A small class-conditioned image flow-matching model, trained from scratch: width 128.
Rows from expert 7 of block 5, named by matrix and row number. Rows with one number belong to one neuron. Each number is 500 + 40 x the weight over the matrix's rms, rounded and kept within 0 to 999. All counts start at 0. Numbers have three digits each.
# up: expert up (model.blocks.5.mlp.up, 32x64x128), inputs 0-63
# down: expert down (model.blocks.5.mlp.down, 32x128x64, transposed), outputs 0-63
up.2:530482500500500500500433500500500582500500455500500500442500546500410500500500533531500500500500500549500500500500558500555445500542581500500500500500546500500453500569500610592500500500500500
up.3:500500439549500476580500500500500528500415427550500500500500500558500500500500500500500459500500500590500500500500458500566500500500435500610500570500500576500500500500500462500500500500500500
up.4:500500500452500470500500500500567438500500500500500556500568500602500500500500500500500606500500387439500584500500500500500500500500500500500500500500500500500464500500529500500572500500500500
up.5:500389500500441435500500500500500500500500500500500500500447564500563500500500500439500500500500500500552500500500500500500500500500563500500500500549500500603500424500500500500500500500500500
up.6:500500500446500500500500452500500500500408460441500500500434556500500585428500429500500500500500500408500602567500500500406551418500363500500500440599500500500500418554500500500579500500500500
up.7:552522500500500500500440424500500461500468500500500500500500500500500426500500419467424525500500500500500500500500419500500500554500500500555500500500500500500500500427433500500500500500453500
up.8:500500500500500500500500500500500589500543599500500500412500500500500500500500500500500500457500456500422500500500500500500500546500500500534500500500500500455500500452554500500500500500500500
up.9:578500500556459500578500500597419558500558500604417500500500500500500500539500500500500500435577500552500500500500500552550500500424540500500500584500500570500500500500440500500500429500500500
up.10:500433500500500500608462500500452500500500500556440613500560500500500500500500500500500568500540500424573427500575500539539423500500500582418500500440500500412500500500441500500500456500500500
up.11:500500567640448547468500391500500500413500500500500500500500500417500500500500500466408500449500500500455566500462500500500500500500500437500449500583646500431376560500408422407500407568500387
up.12:500500558500500500500581500626500579500500500558429500500391566418672500500500500455500500394500443452562500500500500500500500500500626388566500500545564432427607500438500442500500500459500500
up.13:588500500500322594500500500409639371500604500565500573500560409500402500622598606430392444500500500466500532500551500500535396500569500500500578437500500500500574500445500500500610500500584500
up.14:500500500500385500500500500500500500500500500423500547500575500466500500566500500500500500500500587500433560500500500500527500500447500500500554458500452500500500500554500463500582500500441500
up.15:563500500500500500500500463500459415569500500500479500500500500500431500451500500435500500500500500500500500500500460560500576421427500500500387500500557468500500500500500500500424500500423408
up.16:500500500576500579590500500500500500500500386500500500500500500500500500500500500500550553500500543500500500452500500500500500500500500500500500500500500463446500500425464605500500458410500358
up.17:580500500450425500500438500450566500548559500500500608642500500565556559500626500500500500500500548500500575571500536500500500500500500585500500403500579500500500500500500468543500500500500500
up.18:500500500500603650594500413500425500500412399500500468500500598500500500543500500555500500500500420500650500500500500500500592467500500500500462500460598500377445429416405422500500500500500500
up.19:500500500500439438433500500500628500500500429500500500546556440500500500500500500500500500500500573409500500500500500500500500500500500500557500566500500500500500549500424530500500464500500500
up.20:500500500500555500500500500500500545500562590500500500620500405500500500500594500500500500500500500500500500565500500500416500539500500463500460500423500500500500500500500500561500619500500500
up.21:606500391500500500500564500500500467500442500500446557500467557500566500580500500500500530469500500500444500451500500500500500420561500500500500500550500500500423405500422500500519500437500450
up.22:550500463434500500500500500500500500500500500500500571596534444555500500500554500500500500500500500500476557500500500500500500500500500500500402500500500500500500433500500500500500500500500551
up.23:500500500500500500612500395621500500584550500500500500564500500413541588500548500500435500500500500500441500593500500500500500500500500555599500467500500500500500500500571500625500500500500556
up.24:464500500500500500372500500500500436500500579500500500500500500500500500500500550436431412542500387500500500500500500500500590364500500500500500500500500500500500500500578500406500500541558500
up.25:500500500500500500500500500500500500500500500500500500500500570500500500500500500500550559500500545500500500500586500500500500500468448500500500574500572549500530534500500595500387500500500458
up.26:500500563500500548437577544540500500500500500500545446500500500500500500500500500457446500500500500500500500438500538554500556500500500500500500536500581407396500500500500438500445500571500500
up.27:500500500570401500500500567500500500500500500500500605500500500500500500500528479500500536500540500500441500568437500500500423500500500500500625500500500563500569390500551500431500500576500577
up.28:500563500438500377500500500500500430500500500500581500500391500500500500500500500397500500500422500500457500500500500566500500410500564392500500472500500459500571500500565500422500500410500500
up.29:500500500500500568500500500500500500367500500500500439500500500500500500500555500500500500500577390500500500365500500453500500500500500500500500549500394500500500445500500500594616500500500500
up.30:431500500464396500500464500432500500500500500392552546500500500500500500500500500448594500500500441500500500584419500500500500431626561500500555439500465389500635427421541500345500500500500500
up.31:500500500500534500500554500500500500500500500423500550544500552500500450436500583500500500500500500550534531500500500500500469500500457500500500608565500500545573500410500500567500544500572500
up.32:500542500397453500500500500500500500500500442500500500500500454500430500500500500500544500461500500500575500500500500500500454588500500500606432500500437500500565500500500500607500597500500500
up.33:581500500500500461500500500432594420500500554500424438500500500419500500500500500500454500500500441500500500500368500500445500500500609571500471500500500433500500500500446500500449500500500500
up.34:500500431464432500500500647500500393500500500500500500500500500448500500500500543500454500567500431500416500500500560500500500500500530590500500500500500500500500438500500500500500500500589579
up.35:500500500500500500500500500500500500500500500500402500500500581546500500500500500500500500500416500500500500500500500500500500500500500500500386500500500500500500565500500500500500459500500500
up.36:552546500408500417500500458500529500500500500553500558500433500500418500500500500500500500545568450500500476567500546500500500552500500500500500500433500500500500500617500500525500500500430588
up.37:601500500500343500500500549500654371577454500500584500500500409500387500500500500373427437500500500402500366563452500500500348445582571500535500427465500500500580500421500463500500500500500594
up.38:500500500500468572500500500500500500500500434500500500500500577500500435500500426500500500500500500457539500465500500500551457500452500454606500500500500500500500500500500500435500500500500500
up.39:500500500500632500500500500500500500500550500500500500530436500500500580500590500500500500470425457500500500577500500500500500581424500500500563539500500563500500500383459500500587500500500544
up.40:500500500552570529500500500467576500500568500500500500500420500500500546424500500555500500500500500500500432500500500427500500500500536500500500500500500500500500500500500559500500500500500500
up.41:580450533500461500500574442500449500500500500587500500500578500500500500500500500500500500500500500500500500500500500500573500500561500500500500500500445471580500500500500500500500500500500500
up.42:500500500500500442546500427427556500500452500570547626500500455500500500500500579535500500500500500500500500500500500500583500551500500500436500500500500500471500500500500500500500500500542549
up.43:581500463580500588572500355500500500500500500448500500540500500500500500500569500500500500500500500500500500500500500500500500553500500500441500500542500418424443541500500500500500500500500500
up.44:401500633622458500500500458500500500394500556422607500500500500500500500554500500500500500564589404500500552557500463451500500449560453500447621440500500500500500440500500500500609500500500422
up.45:564500500427500500500500547593500663500561500500500597500500500472500642568500569604500500580500500500590500573592576500500500555500559435602500500453500500405561530533548457627500500566648500
up.46:500469500500500500500500500500500500442558591500500500456500546500598500577500500541500500500500500500445500572565500574532551453623500500500569500563404500445500500500500445500500500500500428
up.47:500500500500500540594577500500556500394500500478500552552500500451500500500573500500500500500500500500500500500500500500500553431500500500500585500500446500500500428500500557573500500500500500
up.48:460500500604500500500500404500500500500500500428576500500395500500500500500426420500590500529500500500413500500594393534500500500443500500500625500500500500500500500400500500500545500500500420
down.2:500500500500500500500500500500500500500500500500500500500500500500500461500500421500500500500500610500548500500500537448500500500500541500500500500500500500500527500500500454500459500500500584
down.3:500432500500500500579553500549500500389500500500408423500500607438445440500384451500415418451590500500436500500500500462500500500500500441436500500500500500446520462500468500599459500500435500
down.4:656500500379500500500432500500562585516500570500500500500500500500500500500500500334493500440500500500500500500500500526637500500500500500500358500500395500398500500480689500445500500500500500
down.5:500608439500500500424500598449500500500500500581500583500500500500459500455500500523500500500500452500568573500500500500439500500500500500500500500500457500542500500446468500500571500500561500
down.6:500500500500500500500500403500500500397500500500500572500500500437500500500500500500500601500500500500544579500500500500500500500500433578500500500500500500583500500500587500463500500500500500
down.7:421500554500500500416500440500591531500500500444500500500500500500451500455500572500500500500500500500500500500500526582500500500500557500500500500523500500500530500500500500500500444500500500
down.8:500500500500500500500523500500530500500500500500500500500500500500500500500500500500500500500500500500354500500500570500434500500500500500500500500500558500500500500500500500500500500459500500
down.9:500500500500500500500500500500500500462468500551500500500500500613500565500500445578500500448523500500500545500601500500430407500500500500428500421462453433457500500536457442500500500583500500
down.10:500500500500500575500412400551500500500414500555500500500500500500423500500500500460446500444500500424543500592500500468444500542500500500500500500500500500348437500500425385500500500436500500
down.11:500500607500655500500573500500500500551574410500500500500500500562578623500500500528500500500500500500500500500500428500500500470500410500500500467611553500500500404500500500552500604500500500
down.12:500362543500573500648524500562471370500551462500545500500500451500500446569500500500500500500601500500609500500500500543500500500500441500500500454500500500351500428500500532393576500418500500
down.13:500401500500500437500500442588427500500500405500500500500500500500500589540475500500500500525500500453563433500578500500500500500500500500500500500500500500500563500416500633500500551417500423
down.14:500463500500500535500431500500500500570500500520500500559528500409500500422519500464464500500430474500500628394500500500500500500500470500553500500564500500500500500500500500500500500500544565
down.15:500500500500500500500500500500500500500500500500500500500500500500500446500500500453575465500500422500565500500500500500500500500416500526548500500500462500412500500500437500588500444500500441
down.16:500500500500532500394437418500587500500538500461434500500500500500500428500500500500500500500500500500500438500500500500554500500500500500500500500500500500409452500500500500569500500500500500
down.17:500456588500457428583570401557454415500439500482500500500500500500441500500559500500500500500500500500574558500500500500500555500500500500500500565450441500590500500500500430459500556500500500
down.18:529566439500575500500500599500500563547500462500500451500548558500440500500440500462500409500393411555500500500454500500446500500500574500500446500500500500372500500500500341500500438500500500
down.19:500500500500500500500409500500500500500500544500500393500544500585500528600500500425500500500500500500500421559460500500399500500383598500410500500500500500500500500500548500537500500500500500
down.20:524500500500500500500500500500443500595500547500543500500500500500500500403560500466500500500500500500500500500500500500500500586500500500500500500500500500500500500500446462416500500500602442
down.21:500429500416566465575500500500500460500500500500500500500500500500500500552500500500500500500592500500393500500500500500500500534500556500500570500500500500450500500500500500500500500455439500
down.22:500500500540500500500500500500500500500500500500500500500500500500500500584453500500500500500500500554500500500500500500500500500500500500500500500541500500500562500500534461500500500500500500
down.23:500500500500384465500500500500500459500437500500500585500436500395500479500500500500500534500500449500500500569500444500500500500516500500500445537546500533500500500500429500500500500500500417
down.24:500500631500500500577500600436500500500500537553563362500500500500528540475500479500500500500500500500500500500548500516500542500500500437500500500500500575500500403500438500500500500500500431
down.25:464531401463500500500500500500500500541427500500450500500500500563602500500500466450500500500500437500500500500500544500457436500500500500500570500433500500500500500500500500500500500500561567
down.26:500612500571442463451563500469500444500500500500466500500500500500500450500536500500500500591500500500500436446588500533500500500500383500500500500395500500500500500401500534500500500500500500
down.27:441562500500500500445500500457500500500449500453567500500500500500362500500398500500569500632500500500500540500500500500500448500500406500471500450500500318580500500500500500500500500574500500
down.28:500500552500420440500500590450500500500661500500500432500500590468500500500500500500500412500500500500500500500500500500500554500500500500402423500500500553437431500500394500580476500500500500
down.29:500500585500500500531500445500500500500459500500500520446468500500560500479500500500556500500500500500500545500500458555500419500500585500500438500500500464581450500500500500500431500500500500
down.30:451421500500394594500419500500500500325630500500500547500370500500436553612500500539500570500500500500414500500500500500500445500500500500500500429500500500559365500555500553452500500500500500
down.31:380460431500426500544500500461500500500500500500500500500476500418500500418500500500386500500500422500537543500500500500500500500500382500394547500500500500444543500500500567465500500500500500
down.32:425500500500500437500500553500500500500500454500500500500500500500454500563500500500500461476500500500534500469500500500429500500500500500500500500500500500544570577500500500500436500500548500
down.33:500500436500465556500395500563500449434567500500530500500500459411500500500557500500500500385500500603500500500500500500567500534500597500500500500500500370500500500532500460386564445500567500
down.34:500500500500450500500500500500418500500500500500500500500500545542500500500500533500400450500500500500500500500500500500500500500500500500500500500451580500500500500500500480421561463464500500
down.35:500443500500500500454500500500500500500415500500500500500500500500464500500500500500500500500500500463500500500500500500500500500500500580500564500500542455567500475500500500500500500500500500
down.36:500500500500564419500558500500500500500500500500468500500500500500435551500500500581500476420500500500500500500500404500435500397500500500561500450500420500500500500500500500500500552500417500
down.37:378440551500427546447500533500500500500548545500500500500500500500500500353500500500500500445435500531375500500500500575500403447539500500500447500500500500500500601500500500500500500500500541
down.38:500500500500500500500500500500500518500480500500500500500500500500500500500500500500480500500500500500500533500500500500500500500500500500500500500500607500500500500500500500500500500441500500
down.39:500465333459454500500442500440500500500462500500500590500468500500444475500424500500500500500500579500500500558500500500500500583500500500415500544500500500500500500500500500338500500456560500
down.40:661529500549500500574500500500551500500500500500584581500422403481500500418584500500500528592452500407647500500500500500559500500500500500500500500500430500500500500553418500402427500500500535
down.41:500500500627500500500438500500500583500500500589500500520500500500500500500500500500590500500417500500500500500500500500445439466500548500463422500583500500569500500500517582500500500500500542
down.42:571500542500559570500500500500500543500500500522500500500559457500500425454500458542500500554562570539500407500500500546500500500444500500458500500460567500500500553500500500500590449500500500
down.43:500500432500500500554500428500585500576542500500500500500500500500500526482500500500500544500500500500547500500500500500500593500555500500500500500500437500500433500605500500500500567500500575
down.44:500551500500568500500500500563565500477536559500527574549555439369595500500500500500682624500500526500500500500500500420500416500500500556458500500548500382500500500500500500500500500500439500
down.45:500500500500500500500500500500500500500500500500500500500500500500500500500554500500500500432500437500500500500500500500500500543500500500500500500500500500500500500570425426500438500500500500
down.46:500500500450403500459500500464500500537429500557500452500500500446605500554500500500500500537460500554500422500575500500455416500500458500500544500500500500500500500500386500570500500500500500
down.47:500474500465500500500500428500500416500500500453500500500500500500500500500500500500500500500500500500500500500500416500500500500462500500500500500500435500500500500500500598500500500500500500
down.48:500584500500500518429500500500630500500500500448500551500454500500539500500500500500500550500500566481500500500573459559500500417500500500500500461500500500561449500478500500416500526500500500